config.yaml
crop_scale_min: 0.8
horizontal_flip: false
targets: ["land", "light", "water"]
beta1: 0.9
sam_rho: 0.05
Rows from block 5, named by matrix and row number. Each number is 500 + 25 x the weight over the matrix's rms, rounded and kept within 0 to 999. All counts start at 0. Numbers have three digits each.
# convs0: expand pointwise conv (model.blocks.5.convs.0.weight, 576x96x1x1), inputs 0-95
convs0.285:448524475492480470507487518482516530487469474496498537530493515482532457492489523481464558446492557549525535505452502500495550478494501443507473474515510508455456458474466470525540471506542487454496507495500516509491469509525486519504500520519530474522540456530502491500472465502479538480
convs0.286:516485525498497454514456501477497494507454481529475504495500501491519504469554534497543473468520520502466476487526476536476475478503471484539491494523548483496485546475436492470496470488475506483522501507457459470476466480478540531514533483505499502502516474504489510508469475456499492478
convs0.287:497494462508474463517526479426518523518494483472525501530503496448458522517473488511491467441514541484549483483508490451504528482478514504493528501529469491480531463516514531512511512495542511516496481511492484543498475483515471503493480453559567525510547471473487493501496506484540501496
convs0.288:518504491471486494505530467500527500488524542511499522562522567490546555521498509481538471505483525468541540451533516537532471541491514505442449500519478445537531486506492483474463464522527535548532449544472534475494479491536521545522493547541506505542485497504475476514482487514470495491
convs0.289:517525509496474491478497498490483488481538552451467461528515521487537546455464459527531544493481508534542500480516459488499474536498464538486478501463515483482488487503516503507500506524496495491451512517494498482474496515494501528490486498488525482446484513500513482497455544516500522474
convs0.290:495491521549473514482516488494518529512515498525510471488503506464491438471495535513474472466528471523513561492522495506535450521494535473483470537492484511476544529524536494525506514514524500488493513509468507511491505499496566504472506481482473506493458480519454509484539507522491481519
convs0.291:491490483507487477510521513497537473541456500500492520526490533498526499558511447521489533451476528491536448514490559488474516534477494508541482471521516462500436438458485492516523479464487518488510542481524438489495518471533468500469498472476483497475566474481531472501479526451549510433
convs0.292:505493511506503503551504518501510512469528479545470524504509502556521506484554495449585538531496503506515476478505487522488509486510484517529458510488509507521471471484460525519503516516483505510496517514533524530506509537471507476538509475540495498537497532498508516466507517524512474526
convs0.293:475519459506510459538504471475488521483488519520497533518541490509543508532514527484539492505503482553534492512508461524493536506497494545488468484507468488514483526558510500498531460421508491496508461519489462497547470557505498484479493478531530509509544469551500469549499473498532471489
convs0.294:490494484522460479457503481513541573500498497541473527460510482503536482487466493504463535476500424455469501568470525536504504464508518493485462514482525471497480523504490510460513550484464474508485539523498433513515459460476506475482507501459450489495475458556462440495549486507521482504
convs0.295:517535508534470466493488461521554473499512549470491501476522535516510517527489498515491498497477519535503465477487511503514511542503511495454491532452515514454513520460495476504486465492498513507530503484482471507460497440510517548501492485457496460464469482535483482549459478545469496523
convs0.296:509499485511480457494533496502492468500441477507514487543524504496492511477497524461479509485527502495483497538508557484462508491511536485493462483478538525472434555442525499544512497463494488490529480488500467530479503508524505518450453484514553504540511479481509480491491481508503460527
convs0.297:459527499485539485474525521477472537498493526427511503491441496527494532504494532500507519495503484496514494529495527496449477507511493479514527470539471501499503541477478477505487457474491515476552489493493522494510501518533446549498493486452528517492486517511489481519443512491478502494
convs0.298:487499493481474497506531505516450556509541488496515491515508480493450460501505443521544521560501522510517485502452480475519484445483513533578470516492480513511503498529489514464504521492508494493490538478502501522512502505442503480504480544487493498464517530494520534523522457467507514531
convs0.299:506504487503485496502510519540573493457516509475488561519534520476472541481488535502496516506513426524508472515517492517522467477455522516509518534500560461508517485492487495501528482465485500486517493503533504513517535473465500476502499448504528527490472470518505477515500520527500480489
convs0.300:483483531486499526477547524518505543477516461512466469479511530509497482469526482517499529530518511486517484497494442516470516483517468565536470497521485500560538481536481511506512513550487503478491539438527495538520509522490515524510531505514480549474469512471499494498490484523507519531
convs0.301:505520503520510499464534508508512539501508463486556499494503497438470532525524510551456511464503524502508468518482501490511512527477519535547501454489478512505468460486463488483503490458491496514532515460526493540478477485512467528488527498492526515481541501499482522516521501514514476498
convs0.302:504511485499473481522539503455463534538474459498538491483503509487493489533518516478518517486528516514510547541470510497467506544443491537534502479503478533464494510507520476500541508471519532528518494472487490511481459526506477465501528489487541512503549544509453462550525527495509490497
convs0.303:498481500497489510488510518477520495503497466521514487506466526516493523450497513484523477545501524505519508472489511474468495496490474446512503478495497505554504491484494528501490524509482503509492475510475481492488492461505473522498521493484491537487526475457547522485514527509545517456
convs0.304:483509465495507536499510535517514493527489501486522559517483470465503500495471516530468482511496499523488526476504516454466506526498451499491518426489467478526470511520518494514495454493524500532445504503498503540488508436525465465485492494503506522499519481477501511507528518523505522497
convs0.305:499489520465523502500460505528537470517521469492470534474480529470527475488484483494486500513514459508497522516498482520498526526484437497499518553476523466532502521480510493466492515475494533493508531520518492431481490471486515499510488456499504506460515498525493552491520445520515477527
convs0.306:480587474533491425497501509496526455500540523509506469511506534481508511553512502468515490445459511482486505468500465520508515512431526528467507482524523496458510508516469485520475512501526480498474496447505490495465440516568507489478469503467492500469535499544484486513482477503490479503
convs0.307:527509523523476510521494478481459498481489466490481473482506468543516454502533534533535502465539472480459512488482492534498494511519504508537504508486501538476473511478487494489479484496509479460470514477508498526515488501485546517519521526484457462481474501515474505503542473521488469518
convs0.308:513462483571489495549516491521550488511515485458505530504518468490504511518501476464509492484517482492499470527525505465471502504487460509556542513544542493537460493515507491532523528513464524486497521507539504488532527483470512507488503449545511518499516500489530521483481512503558488475
convs0.309:509521560516496500523548477485452480476486498514464491511517494511460479488559494495537460490528515493464512503495507553535504521475513501497503469524498489478482501508522566473485529532464523478508471444514490507470504544515531495503499501498496497466487510520494515535476497452514484498
convs0.310:529506511472507493508481492467513507531474470495538504535486504475491500481474499463501508486527535485504499505501477479474515507495483487504530534511464500490474503476513471559541502482498527531490523519527469471526471490495475500512517508526519524470523511463497511502500548531523482493
convs0.311:534489490460493556489470512498489504493479472505492481509502487501482474482482446524515480513474556473442467470496517463492468514495503546545470501491531503524485463472484538510486517556493502519479474496482495514472475500498480491474545522478517525477464500508505509493521493486477538508
convs0.312:494497524519525496527497513536512427474526508549458489476477517506519502497448499472520507476494465533478545494502515490529519510440474492447489533465508529512520510549520568475486543482518495490488514483534506501540529514486531517524501496496472496503484502478503495485551511534477460545
convs0.313:489539499535501443511488499491546515520533526488483549494514546479504456486511485506482483457501493502548478479464474481527516490475512503463512505507534528517496494496492463512485454491507511514496538489526540503509483494559491544560468471490529506482506486537454505494507507494470493513
convs0.314:493504506457526519497506543543497484478449494497508507502490499456466522506459449468497479499502487475492485492490452458532531433510506520459492480466463480498533516489503508468465490483540504503492493524500540500544513510467494485531476516516501512521498496489529489469544533505463496498
convs0.315:498473477499456511510513547516512498479511479512515527499507509511515528494461491499465484503533476549532496472521500525460518499477447459480494508471518470530524496509507509480506469499479512547486486568488493441523507481495452483490477460480535498483528464485511491489517480505489512498
convs0.316:466513487474505496568520555506535470468496508511451527521501510540506507541502484523522512535476506508546486518488495520477500487474531519478506519444521493522495469477488507466522510447501519508501499469496549494511499501495490509512467464509533532495478512501497482533520475521493455449
convs0.317:504527507496503496551459507441474543492473444522546508487506519517491475462495501451516462518541532450472480498493530469541499506500503529525498477533497540506523527529495509501472518515505496442527512469489465521496482494472494488526524529498489566460495515512497554508519488476518507505
convs0.318:459477557506492485539531481498482502513460502533515487495536523525518476520546501506518532454451541465498508540510514490462480541528519498532499515507500480456482491463503503515532450493442477448478496495506501501500499523526549528496544460476549491471521476516524496485495509457560462511
convs0.319:515526513489483463464515517494525489483524480468483514518510514541470488498552508567527493468494525480493492484482462534485535503500489497508503524501434555528518457485497505506531486497513484509490489485502532504497489523530521543508477511526497491481477499502496505523501545489501491519
convs0.320:511524460549487468491481539527529492471539545550554491492503514490487530482493488503489497501463507495457526491480493491536489453461505531520491501525549463534485484532454518471517486485515505522488517527445508525490483488507502488493486520544490538481467516523450477491485486513503521536
convs0.321:487534484485534460498512491496541484504507464538491518498554515478500536494471507505526520487515472528531495494527523543467501548461522500475473553537507501541471536500520490495499485466495472522442511529520462502488509472502483499505460454471541490490548467494467521440495529543505436470
convs0.322:483504494465490513465513479447467490474479483507485510496539498537485496516533531473521478506504469526511451449509508529489529510538520484549482510524489502535459486495521500498479533460498512497498515478489476507465502510510492492517515495509508450512529519483517537503471490515482497488
convs0.323:507493461467525520514517502491518517483510515510491538548488470499494523495479443494492541506523449496531479518541489486474501524527456477501498502509477496533512496491430424515521487511517478518472493511526519512534524544508500523519530502470534487447546544472504479434492486492512534464
convs0.324:424506484522516484505493492524471516500548524515501455491526524498523498507550500491528525506433495539514472528468515505468491502490516495477468538462491498503496472466478513497468481513495461518508548496467522479477530534505523518529525515479528472515523557508524498503478488475463498525
convs0.325:503446523528472516502506467494436507526490546485457495487478499516506507483511510519496501505502459515474523501517490519513481488500474468535533498527576510500491472469471500516473497487492507492473533503511497477461554488483499478529530505455463485506493474516510527415493492457501485464
convs0.326:555519498479493502514455474469474488486497462466480481504496494505512509489525501497511486492535520482481486500504495510449462512504494470519509523483533523469530516466486530524492468547510496466536463498489517492476498502481555506495553501469497465523463509498491527485496508493488505516
convs0.327:519475477514493493543486561498503530521469479535490508478533451502507475471499501491517501504479491489522459488482490542453573440553490483545528475488524482529485513517528489504515547440473492442503526484553467514511472468496470505516490480495486488472549513486483528503499513490551505468
convs0.328:533518510535505484489489569551484537490533527492465480473516504492484477466495484482539523492528471491519517493460471513530529509463503514528542505475535467523502457506509518467465525512502530498529553497507486512465487496468535470514537516505462484503474481530516499547501501479492509569
convs0.329:480554507521463509474504476536489491524552495549524523481534496481532489510495481484476514496505502541527512498462501512473516480453476506484467550479516512499498477502471459503487489456499506490476539517515464478476494480489494493506445456521511498506552430522506487516511458537506484508
convs0.330:491498512508537481505462535475509520510486514500498517489509527502482526478520520498495514509472492503538523494481493528520539508491425501476509510463559513528561463466504456483496548509488531530493535509495511436512497517480521539535501520507548491497506537491448500520493484519463445497
convs0.331:477465503485497498500480515535488485494492516496480469479527490519503478436470456478503495529482504481537481497521501517475508551487498500474521518509511479500472486527496510482479502515495452492455516515498497487475522459490546488513475474497504476507468538450498525515497477509490500505
convs0.332:474474520525484515485520510493524543513440526481513443501500486518508504548526495513504517497532493510525524511511481521480511447535521485498492490524494493521505553521529491521489454449517470526485486499512538506494516500508470515527491528472493523480525507513517483460503492461488491497
convs0.333:503509489494478503456500495495552567513481457520551499473485461465514450512479538522531535495532463490479534519451484509535524498506530531466512509504493471485506469543520510497523490416485506523509503529490484514521459557500515475522496520498509521449517528507481467462545467471507513500
convs0.334:532509530532459419525476488533506454510519493491482495451519512482487460481517581483508503479530501514495489482509498508472485545433506538508492513525477511496540548508572521510523503477493493486498501481495461528519532534497463487504498523500487498489477507508488518536482496568537456534
convs0.335:485500506514493458499516519518566517496519487515514515476523533510530502532505498492471471483488494544550484511525505553484501500479520553447493535473524517498489495455523482497480504496491491470460473520542503475492481454546508522468537489513535452485519490535468469509517478496510463531
convs0.336:504488532477514486556514499458478467532510500478496504498481542506515515502526486490508492492531533510508474509489511450518500509589518501485492528498494483498481523450504508477476494544496527484523494504501510511462497493521528540514493521537536492526489482449503504469521498497558502504
convs0.337:488516534548481509509515513474527504480547507511480511501516522528495494499495494476521538527479479518499495511496550548530485527462508501471469520536558531512468492529523522487503557544484550514523525443523531523494481481496548484471493508501489496498472521519522549514493484559502455486
convs0.338:494479481509532484504454497533481498486540468498482517510496438487486498503520514512464546538496538480478517489457500489497528499454523531550484532478486486488528479546481524458520509568505456478525488519514521457503452467526471543506485456523453492504445501508510494496491489504469546510
convs0.339:516537491527497552462521514502485463495483503489510464526470457473480499526487486481513485484487552489474519486464525471545435525493517505532518483479501502463512479508541484532469506537490487504500522480448472495505440458497496467467483512501506517484522505506540520512492476517483526507
convs0.340:489520483462496510493550516455502521483495491507512507534518534494492529519468525441518510455492522505544523491540481514488537494493489504507494485462448460502500471506501471500519513516530520526522492470544542521489493482521512499485504524495489488499505476505502524506500538501501500510
convs0.341:528487528477506522548470494530532455494505489544476514486471459444509464525549513454497488506514469533448486490498485479469461522510457517481518492500500523478508548558481486485513527494515492487480550513474435475484469492461431479485492450543517501495549524490452459469509508514530503518
convs0.342:482420481508533487477499532510528497531478495497532555467444539457481496523473482478497498505561522494507520517463491473530549508478491477481533480519505512495496505465504515509500482525455515533518513480521470470484481482485475501481500517503524547504530456488522527492493474486531461497
convs0.343:485491484479476497498520492493495503491477503467528528547506513504522540497491467465481475505473488483540521494486538501488495554490507432521473521497482453465465497466463520504518485522490514486503462485496477473473500492476487478464508494511531503501509489459572486499466510502519524496
convs0.344:521493481498503513480505493529500490468503531520468526506547514504509517518470441517477515516475503508512480494492496479496497472494464475482482470515538481495448487510483491492491484511470491450509507500478492468510504522476484505484474498505486485492512491483532486517435520512481479499
convs0.345:471523486506490507521506551468519467495511498475508563509472524485493506548470497527473477518472504525512482514533497517500487472463469506508519500495479457504487502478458488507522506483520495536497471506528460451510459500486468510470515493491473488453544497503480498538539498510521547478
convs0.346:479503495526562500492485502505535524516510510473513537468476531485528511496487500490502512538507514486517540494483481507493527500441433514513549501483505501486492458479501480503501512526449494551506509509481514468502525486514513519557499490434505506491512501496458515531504494505484482514
convs0.347:473465490490507530558469444483451513508484508530502480490478491492519500500531538463514469527517512446472504502509556472514483472523559468483496508555479475503506529529485492493475466508530499495476496502459523546543487496526521496494528510524502538497528485520531521475531487497534474498
convs0.348:510448549509472489469529473543457510502506520445502483501506509512531519486524491460500470525477470554510506513506509507505497502507510496508480512515525497524456456470465528448502510476484504457487499509505451479514521471471499492416509489516479474525482483500521530560462501510535480498
convs0.349:503452521480503506509524486518489455498480534508459476471499486522490515465503482492518489508534476483486515470558519478547504479518482478469487508497521501526495507513506491472485490528489500490489479484489467481506546499481507496532469526520490505547506501494508498435513541479496466512
convs0.350:488496505476497507476532525504507517502474501466504494475508531492479472528491498498554522523538494438480497502490513494525530444540509504461484478521468512532519534469517486542514497487489535534466467486489561487475514509484517486490442537501498485498492482479502468503503519470492482484
convs0.351:497479530512466517500468492554497505526520523496443473456534460492492489467471478484488526548498382479557531505519485526525518482541502489440480512497508482504477576518506484488435491445487496453489511474495476470493458493477483481503500512466471495511460491528489473497525545526509497530
convs0.352:493472464450516516490493510488509512482498535492499533508481526476492500494505472491514504498537484507541520491508483527514469483505472506487498532449479493487506502497507470483510512528497534511522493538500520461498496485453508513532489482479496461489501507505475493483513476492505492478
convs0.353:476547496522486441498483466511491534539512511522534515491520538446503495521518512522496464460501515528514499470513457521557471519491534522495459512468481492496500543485508516491478491461565473506504473504490443499522447499548504476528522484515498514458508501555471464513454463482450522461
convs0.354:479493495507520488465513469467519458537475512454494502511487503470483506509509493491476470503501505515516479506517546474466518536503483459511514483495481521502454498461481512514480501460481517522484497513492495467472523452458480479462518490476533505504523467483537516480453519500516522511
convs0.355:522489502459509502491492492461507478467455486473506513512444492483512494493470536481475504504493522450482491455539514526473470485485539472490475527478497490514481531468506555507499482484494538497530448478471475498483521456485509513457543503509498539490505506458508524492511498506497517495
convs0.356:482537441491472516470514507467483482531510515503457470543529501495529536502457512569472513491474517519506525474499521504467504531504546476514512506465492474491465488494513468498494550517491465545451463524480499497448483519515488500486543486492533477472467535455493505491470511467516515500
convs0.357:456491518486479491537495488514530493493485496463523533508455496488483488515542485499502470530510489498470502490495530524499510516513539458483519537520523509493462527441469510506511431499518505472490507519497504498481506476509491505452530515520490515528489451491550514506466514520524494471
convs0.358:495501493531489519462478519517531505491501506503518499480542533497507519457506470435484481485479551528495493529465517488471504531500536522461476549498477507498495466485483520495468539503498522510534515463503494516461504449493488513479484518519472489496459516483521476529512494512520477524
convs0.359:504506484508523486495502477476514486507487476488519492504479514485481501554495523489476498471510541515503471492527520468497506550521545517481518511525483484463465509459524474513517520479516503486498495459490518508510491492520483498476514518530538521499514500472490541506507500507520490513
convs0.360:527489515476528524499499546499536465487529512496499551519496504505499559491482480509493539515460494512496486436544486538501505493468454479488512545454492475499533465496478511502444521478544499553519490509502522488536529515489532506545508482493454498488475518473493541505565498505492504465
convs0.361:450491430495512456519520538492545489519506526528510554499528533465504533517501508550498487479485480542528501492512465495487506490491510547481516489474517434535472493484505475507500480476516514552473487502514516536454474504496480529495494470502558480482497492500506493496528568492503477460
convs0.362:462522524514502462525487497472470482495503472503507519434524493483500471479508480509504516518522502496480512473481464512515502501463461504525497533502483482506543449512463476442460486500437490472480522551502501456505512506496491522541490514494480467456514478506481518512482440530481491466
convs0.363:489475493451505500517541487470490492508475487494484493505524527516517504468509505498501475489473504514507484528477499504542498547504570460482495569504535514457491547510484569526512469509502511451556443468502475523506501469536502503466523524483509497546492487515482506503484478533471465536
convs0.364:517521452462521536510456472521495508494529525526521512487448548485506477512510506514507456497532526508504481494538457478502487486516489466503495464482477487508504491456488515500456470495448515527474467486462515509484484484512525497485496541517481504475515508494534508510529513503495540511
convs0.365:464514493485485483532518475498537444504514512498448514510538555511496513495499509475490510499484466527523468500514541553516506489501515509522471542470522474512501517482490534470494474474501505518472511518525511458452519523512517474490462466514507464510499521529505505473443524540477460513
convs0.366:478518524448497526475531465518511486467541507501478533486548532472507490503490499492519527504505513530500472492519508552508487512526554505490477518508512471489461500518491537510498490507526451496470524486506506556482515497457513481491496534476496502538450471529531492480456500532451489491
convs0.367:484487484519566504471523525500515492441486498506531513544486517488501510488494495487513507483500479480506508491513473513499511478493496506464509517490480526514529478489468520462494491537530515513530515499541549524522517452486515488518485514499487492502481509478485503482565519517478524503
convs0.368:524520511484511543488535491477456469504536512486460517461542534480492508486495504472530490476485473534512505448535491529513538510470462507499485507486463490469508530483523511471466519466536488517516509503479501447529478513522508515519502510482538498472503487521488489515490471520502503501
convs0.369:513509531506514513486535486477491512473550455522496512490481457510521458478518467487538489507501504455510461492470501509512521492497506527529462532549501537517486486560468527432514515527502518473470485505523514530443519508493503502569499513512489473450480533510480511516472469507518496526
convs0.370:509537514480504441525542454491502466511494471486459492506521537498515499479533520523512484523529487511480523488529527552492502500520549513469522578550517509505492530499494484526481482524476510504494479504487478451487506524509508541532506486477490510537489498520497519493486500487474466485
convs0.371:489489516511497526462538504508480500497483525475521494511490527514484543462510433502488505529465521472480515542463449490501490504474544556483488510476524517552481447532502502484510526480530509524481530464470480528499515500463478493479512507469483485515452537490516510472507514484487520498
convs0.372:508525533507502507496506441455475471463516482453496503494534476522504490510524525488503530470550502505455449525517522533510499489535522477524522525515545554470516502469496523501476473514490467461508520511513517464477459499496522478498534518472530501529514492519483495492476511490479491533
convs0.373:495512501487490486520531549486475483518473518484497472485487500526488489495526476548466481524488464520463526537514490538496479522505539528468484538522512516478506486524471535533494501495481501505524538499491513487483525548521510559534538506486482490550486460489494495506530510453499495538
convs0.374:510460535504501478476495488504491457510483471486511475496476495478479508464483535532488466480506512538487488483511508520506472521500520480524514532536521491449509495456512516519438498491505523498524506503497482489490488471532562538501529498504503525508483482470520521472488487484530491477
convs0.375:503449459532512502511510508483533472485496488516509522506471502493510511517523469477517475492525487464518509448515511484503512481505471481531528479511510484526525493544508500508501493504463509525505474538510540512515504504543472477485502513560519519521533498495510501502504494464530534448
convs0.376:523496502458550512479460535483522496519473505484503526489447540489490515503472491526497459511512532492515513450499505501532513521493499475522516487536471533505467483485469503513509506511493505538511488496473495488507491475498505539502547551508506508507480501491497553536509527518508512515
convs0.377:485476511480494503514494528480502581533441435491492516465491501460490483476551482531533504535539488494499466539503461499491478446507477518545485545489493512498514542475505529531541491484476519500453530508561474531454547601466511522507528511461493519501504460468465478518483503492543481465
convs0.378:510463510480497544514480496490532514500491465546478487472515515456512483513481464499511512493527499492492485492524523501521499434551449495463516483483497480503490542494466473534536527505487491504496519503504497516501496503457483493497472476488454470473539460530471497480522490506500507451
convs0.379:500527554502509528509494507485463538511449459531524489493479494499479466534536505485497484504499543487495521492475499473495536485520501522559490486483492509480495521507477483489547539489493487513525483488518491514527500505510458494517525516530484540494521537509454502544518513510499496518
convs0.380:490487487539511476469511500505536510541557516487513498472517498527501469502482484496469497519486455523500516497467541523520554510428475519464479543487479559520468543530518519468464539472510496544500492536511496493523475476485501481520535512513459533506497496525474513532506453521508519543
convs0.381:448498486471476510494540508481526490529472449529507515549517521500530550501498460504513489488506516541558461509523478499459499523537514522491473480518493457465447499495500485517544501476527457541471489525510458525448514491513479496504474455546543483546539482473531479477498537542538459462
convs0.382:504497549513496472491496498560495531471528496514440487479528522485461472495497525514534491496489525515480478484478496501498516512532475524505466485545487486473518500496523502471490514467523532543524519497506502531486536512511500494488495530496486492482468509521491497525476481523454509539
convs0.383:494477522569468462517505517528493494493492507542498471515570479504510511518524511507454492469452481522513525515464497503488487489477541539499500510498512488527503484518518505511468512458503512514484499462562495529440480499509489479519528492480523486492490517539506512478481516519490481486
convs0.384:507476506497491515518473494465478510500508449530510465510457458487486484491500548519507485533506518448484527509498503512487537499510469485585555490488476517533499497525509498530528548524491481522514489492548524493475548513493496519508522507477502521466497514418507500470523483477515511510
convs0.385:443519522502477507525507468530509507491530491466524515440529538457494492506540552507532480504554511523508516525509514519525499522503517475511454512534532500508489551487508520486442469470464463471508488462472481486456522517490451505535450525485496511522498463515518501500456518499515473481
convs0.386:477545457497516515534458515496504498465483484512519504518520514510504507509552514501522504486495468502528586465509492521500469463499506479465489533447489510480544543529474472471518486509464472511477518500484556451500496528493470535537500499491508500507545520529460473505498472495457489486
convs0.387:496468522473486521496503511487492490505493484458508538484469464484515515469510532484519527538507502488525518465517529552505521502528509448518525521503497492475528516510466490505501472513471491516500471543488508463514521517490500481508536529500498497489534486484539504490536477501504485510
convs0.388:515531553470504513524500489481471487507481472513482512508490516557490488495510497464514459453519517467534504496519496511517461533497518472531494574500482498496512550474495536495475496510520505509522446495491528458487487467534524510541526521532534512488507510519499483529544496520522443537
convs0.389:463457486505477520480519545474516486517483476507481513529508503458503506502507487509511510541515499476539445499513531483497545539461486505518510508497478536521477497494565492496525542478503513511462498498549489539483507466488467486481516455500490507489521512446499521490485559523538509500
convs0.390:477474510497498493494524470538513456494516543462499468525538521484518551496439478505466502493486473516507502520506510493479519494479489464466470501477482469504454506462518508507524477540519517509451492527534451492502509462507498500507454469505507474525493452486540505506450520533516480496
convs0.391:490516505488444487502531518560452451478528534475479495532516491468548523499472494484499502523435518508507544523508521536516507512493505465496462529518517482495490483509502511496469504491458457532474459530475457492510513507522494533519495497526535472480494518497535507488481494489494497484
convs0.392:514505480471527555483489526522494474489482483486512501470481513503486515495487479500500513526530518480514522482514484464498522486509490483480519519469492522507530481458467487529506484556532501532532461485520502486503511503512512456483527492473456529504501527483483541479535535551513523496
convs0.393:528505481516525505510505555463547491497573529510493513512495530515517504461472524518472481470500522483488500464530479471506463481438503550519478506521518495539551489488487506509474519527541527560510489500466502494529488471501506493506515516542513509567417472498492530532515478510522496514
convs0.394:476467514503493514533545511473473491474492526481483489476514520549529489477503516484523492527454486469505511503503520523501456489525476473509530537513540524532507508475488516506504506529487497483529515515501535504487545498502553520512518497475492481503481517490496549520485503452505465541
convs0.395:472526504519497502486467511484513469517490479497529458500506509451488533519514499566430516446502503525519470482496531496483501493496488465491520468499508492508468475480488510479504545489448472512484467515483471510487487477466487513477469450474540507508523517451481484506449485515521523513
convs0.396:494448507465523522470506472463506472552492487491473551517481487484531522511475528496529490502497551515518484484497527465498520502521502422546511501481533494549469500475506506506470491503506486545485481495485481488467516468503489495482534490524539537525529484495517548486497516511523476520
convs0.397:447460495509491518483506507490493501500530519514492503486506494476487516467467465492483515516504485498503496501541551479526492475484505448499509500502495434515447475525531489503485500522528479483474522525511495500537520487476483508500495531512485512522512483479542545471519516492509507457
convs0.398:490463499454538508516506495490521528519450515539524502488448517455503515493484508517525504497508491502502496483480518505494552560474530444490545516497490493522495511490504478528478456502510518532542492502518536470504489448518509519515515470529517496493541479487530511498522508505530507499
convs0.399:497513516515494435512511475459470534484466499462486442515479459506508517527519519476513484493437548508529568504474518482466532550511493496477536528450516534455525474502492503504478471505527459485545527522476514500498499524501479504485507514496458470461509540514471482544533477499496479519
convs0.400:508479544510495485535487508500469502425518459475496475482533500530516454494535509455503492458528474505433494493488519489494485476522472492505477524516536562490554543523505526513497476494517485474544496520488480530522523506523546512545490469481504494475490487533495463509501499517504459526
convs0.401:526518494525507461488485532473537499520492453503498504496525477463506475525500533509479524478514539521528509549457472492498514532541475518491513519495481535472501521488535470488527500473496444491518537525544517540503527525506502541561515515476557492489534504500465503493523453492503481522
convs0.402:513480494550527500501504498498490507461472531443535524453495533490477465491505513495478483477519480522496542517532494514472473512504510482504519520493559521481476512464476491494499454516498520526517502482515531451510543523573549534523516496506496503551489503494511455483456467469470455525
convs0.403:479528491506531459519542462485475501463468521487524532539479569516500505521523499528508498432488505496557479496461484517471508512511537469500485518533513531484468491489465508501495444556486476490516506502476514489462479501562482539508501493510560466509496480511492430507502505495477444474
convs0.404:487520504491535533553480505535507524453473474490536492480506486471506499494522485483479501487486478509491516503484455535495518489489498491471511516458520509477530506488476478477500561508519540497525501499516511470505480488493552498524529510497486515500500501509457472486510461491501493516
convs0.405:505481516521486543489530467539494550534474439522487461468520472507490470509524507499502477505508467494505543471494465523515532480559542483446502502484506483465505541521500511492489508483518491501502523483511480510479501526483537441530479502507450504489536483518489492525560490493496496498
convs0.406:524468498449517502482489510521504492494498502474523509499471463479490512489498541490487423458535511489507489455534539494552514513496509478515472510495521507492495539494480507507484510530512495504521480498528488489510503461529486489505523513506502519500516474427511535516525501509516520491
convs0.407:477482478478512516478525512508508493537482485476519507525501542466501475548527479526496535491503468531492478508453474542479523468519486492502508492489464507503550510490511479522527491475498482498525490515531539510497572565540500544536493495516491502456499497490476472492504499460508500511
convs0.408:502481492481484480512496454509479494485514533492513491516487534512476501497501537496494485461542479466482501510516502500498514477536542488446487506505533493505542560514485489505488467483513503459539465539443467486475448522532496480475506479520492505504485454532488452523502489504528480447
convs0.409:516478508486548491496482522485500467487527472490494529532485491507488485495465504441494458521478512521524524481525507491468519546487491468457486522472485518517500518452447533528496508543531512524507489485560496459516475467524489511477491501515568508547505513468483552524493499535562497509
convs0.410:482572487486487471509477516481509509522510488462502515500472507503532524475466515542465555520473478511539510491508498506478496518431493449522546491471484480515522480436503464529492504487502433546516490525507465493531511522530474519535475504479513476486522519479504495488497481477476533462
convs0.411:488490489518480491507485505519505466501525539498472485501507491520548480460482499525483490514531469488517462505502477526472500504486489462476505502467511500523516540506498484485501489473449502509506473491512475460502505468507492513500538488506481550482478504505547531527493496497452478525
convs0.412:501485506531498501522454519457512498530454514530484488523484479518486545500523518511476482488517498526473490498473507508495508525511509490497496486527540482484468543473459480524512466499488504481495471472537479517489511516526484544549466489507535500542524480508496523477506520438502528503
convs0.413:478506491513494441521498515480529533498546510573507525498515541533490479482542478501547450503538512525513466523470460523539523476476475543499486533567496478512491489568485516534481505497491526544524499505495493501511463498486506505495476501528473484451553473546510495531492521522512463497
convs0.414:451519549509456439516505484499493475480518498526484489468537537543482504504492515505555493499489540530504516471505512510508467534480480537521469500503499484489490529512527512532480499538475498498514492496485560530497509516514524479488500495487509493476465545517449501506481519474480465506
convs0.415:493475523530491501456504467521495545526490507487519518447474481531512483547493511502500507524506487515458498515493470538549519455494508506510519472513507502498530483477485479507501488473505523484528543490513536488516529511505523488474492548495459537493528520513507510509531503467502536519
convs0.416:503516532513527504477543453506446470492474531482507453509483472519510466498502500494504543511531498474458522523489519485517461528532488482505472488536496490455493489511479511479495485514547470435525513494484479491502531509493511503500495535471520504494487526483460507509503467491468476540
convs0.417:554463537480502561488505494526517508438534561502483502556516522525495529477495478461498531526518461513492479490534476490474498488468517513533488476514516469537471470492489499478562506511512541511497504507523500500488525496478499492491477457497483460511468477509538527490470532507489501502
convs0.418:466529524513505453488542499482457556529495486495529439452515488499479467499578478517519547511542485500488469530431503480479515496453522508519499493534488527503474478538515451498500447433492506470481550511502425530455497537505483487510520488475509469472523480517526475514487478498524484474
convs0.419:513438462485478500488472488497508528492501502495544514512514511513464516470458468458482483476481529488504486475507516488479467504515565486461506470483492478472470489475524483514481465567541497463512452464509510519491525468469487477429506515526496493510482526496537534459494564504482511506
convs0.420:525488534493526496551474429478540518484449469485504536503460450487538440497508528526492514500523475507480519515508488519480488481495508511465498481521490545479542492529504465550520495546515499490515541535517465500501477549489492475468507485476481494509465492494482480473530465501516502508
convs0.421:507467528477489491461518559503516516510526512495472527490489505497524442490516492536494472483490482494503492514526480462481482472487487552519499521469504514476512556484489529497523504475509497492540474507479498538505493482514507503491509509520454515522467528488487521460481490487495497494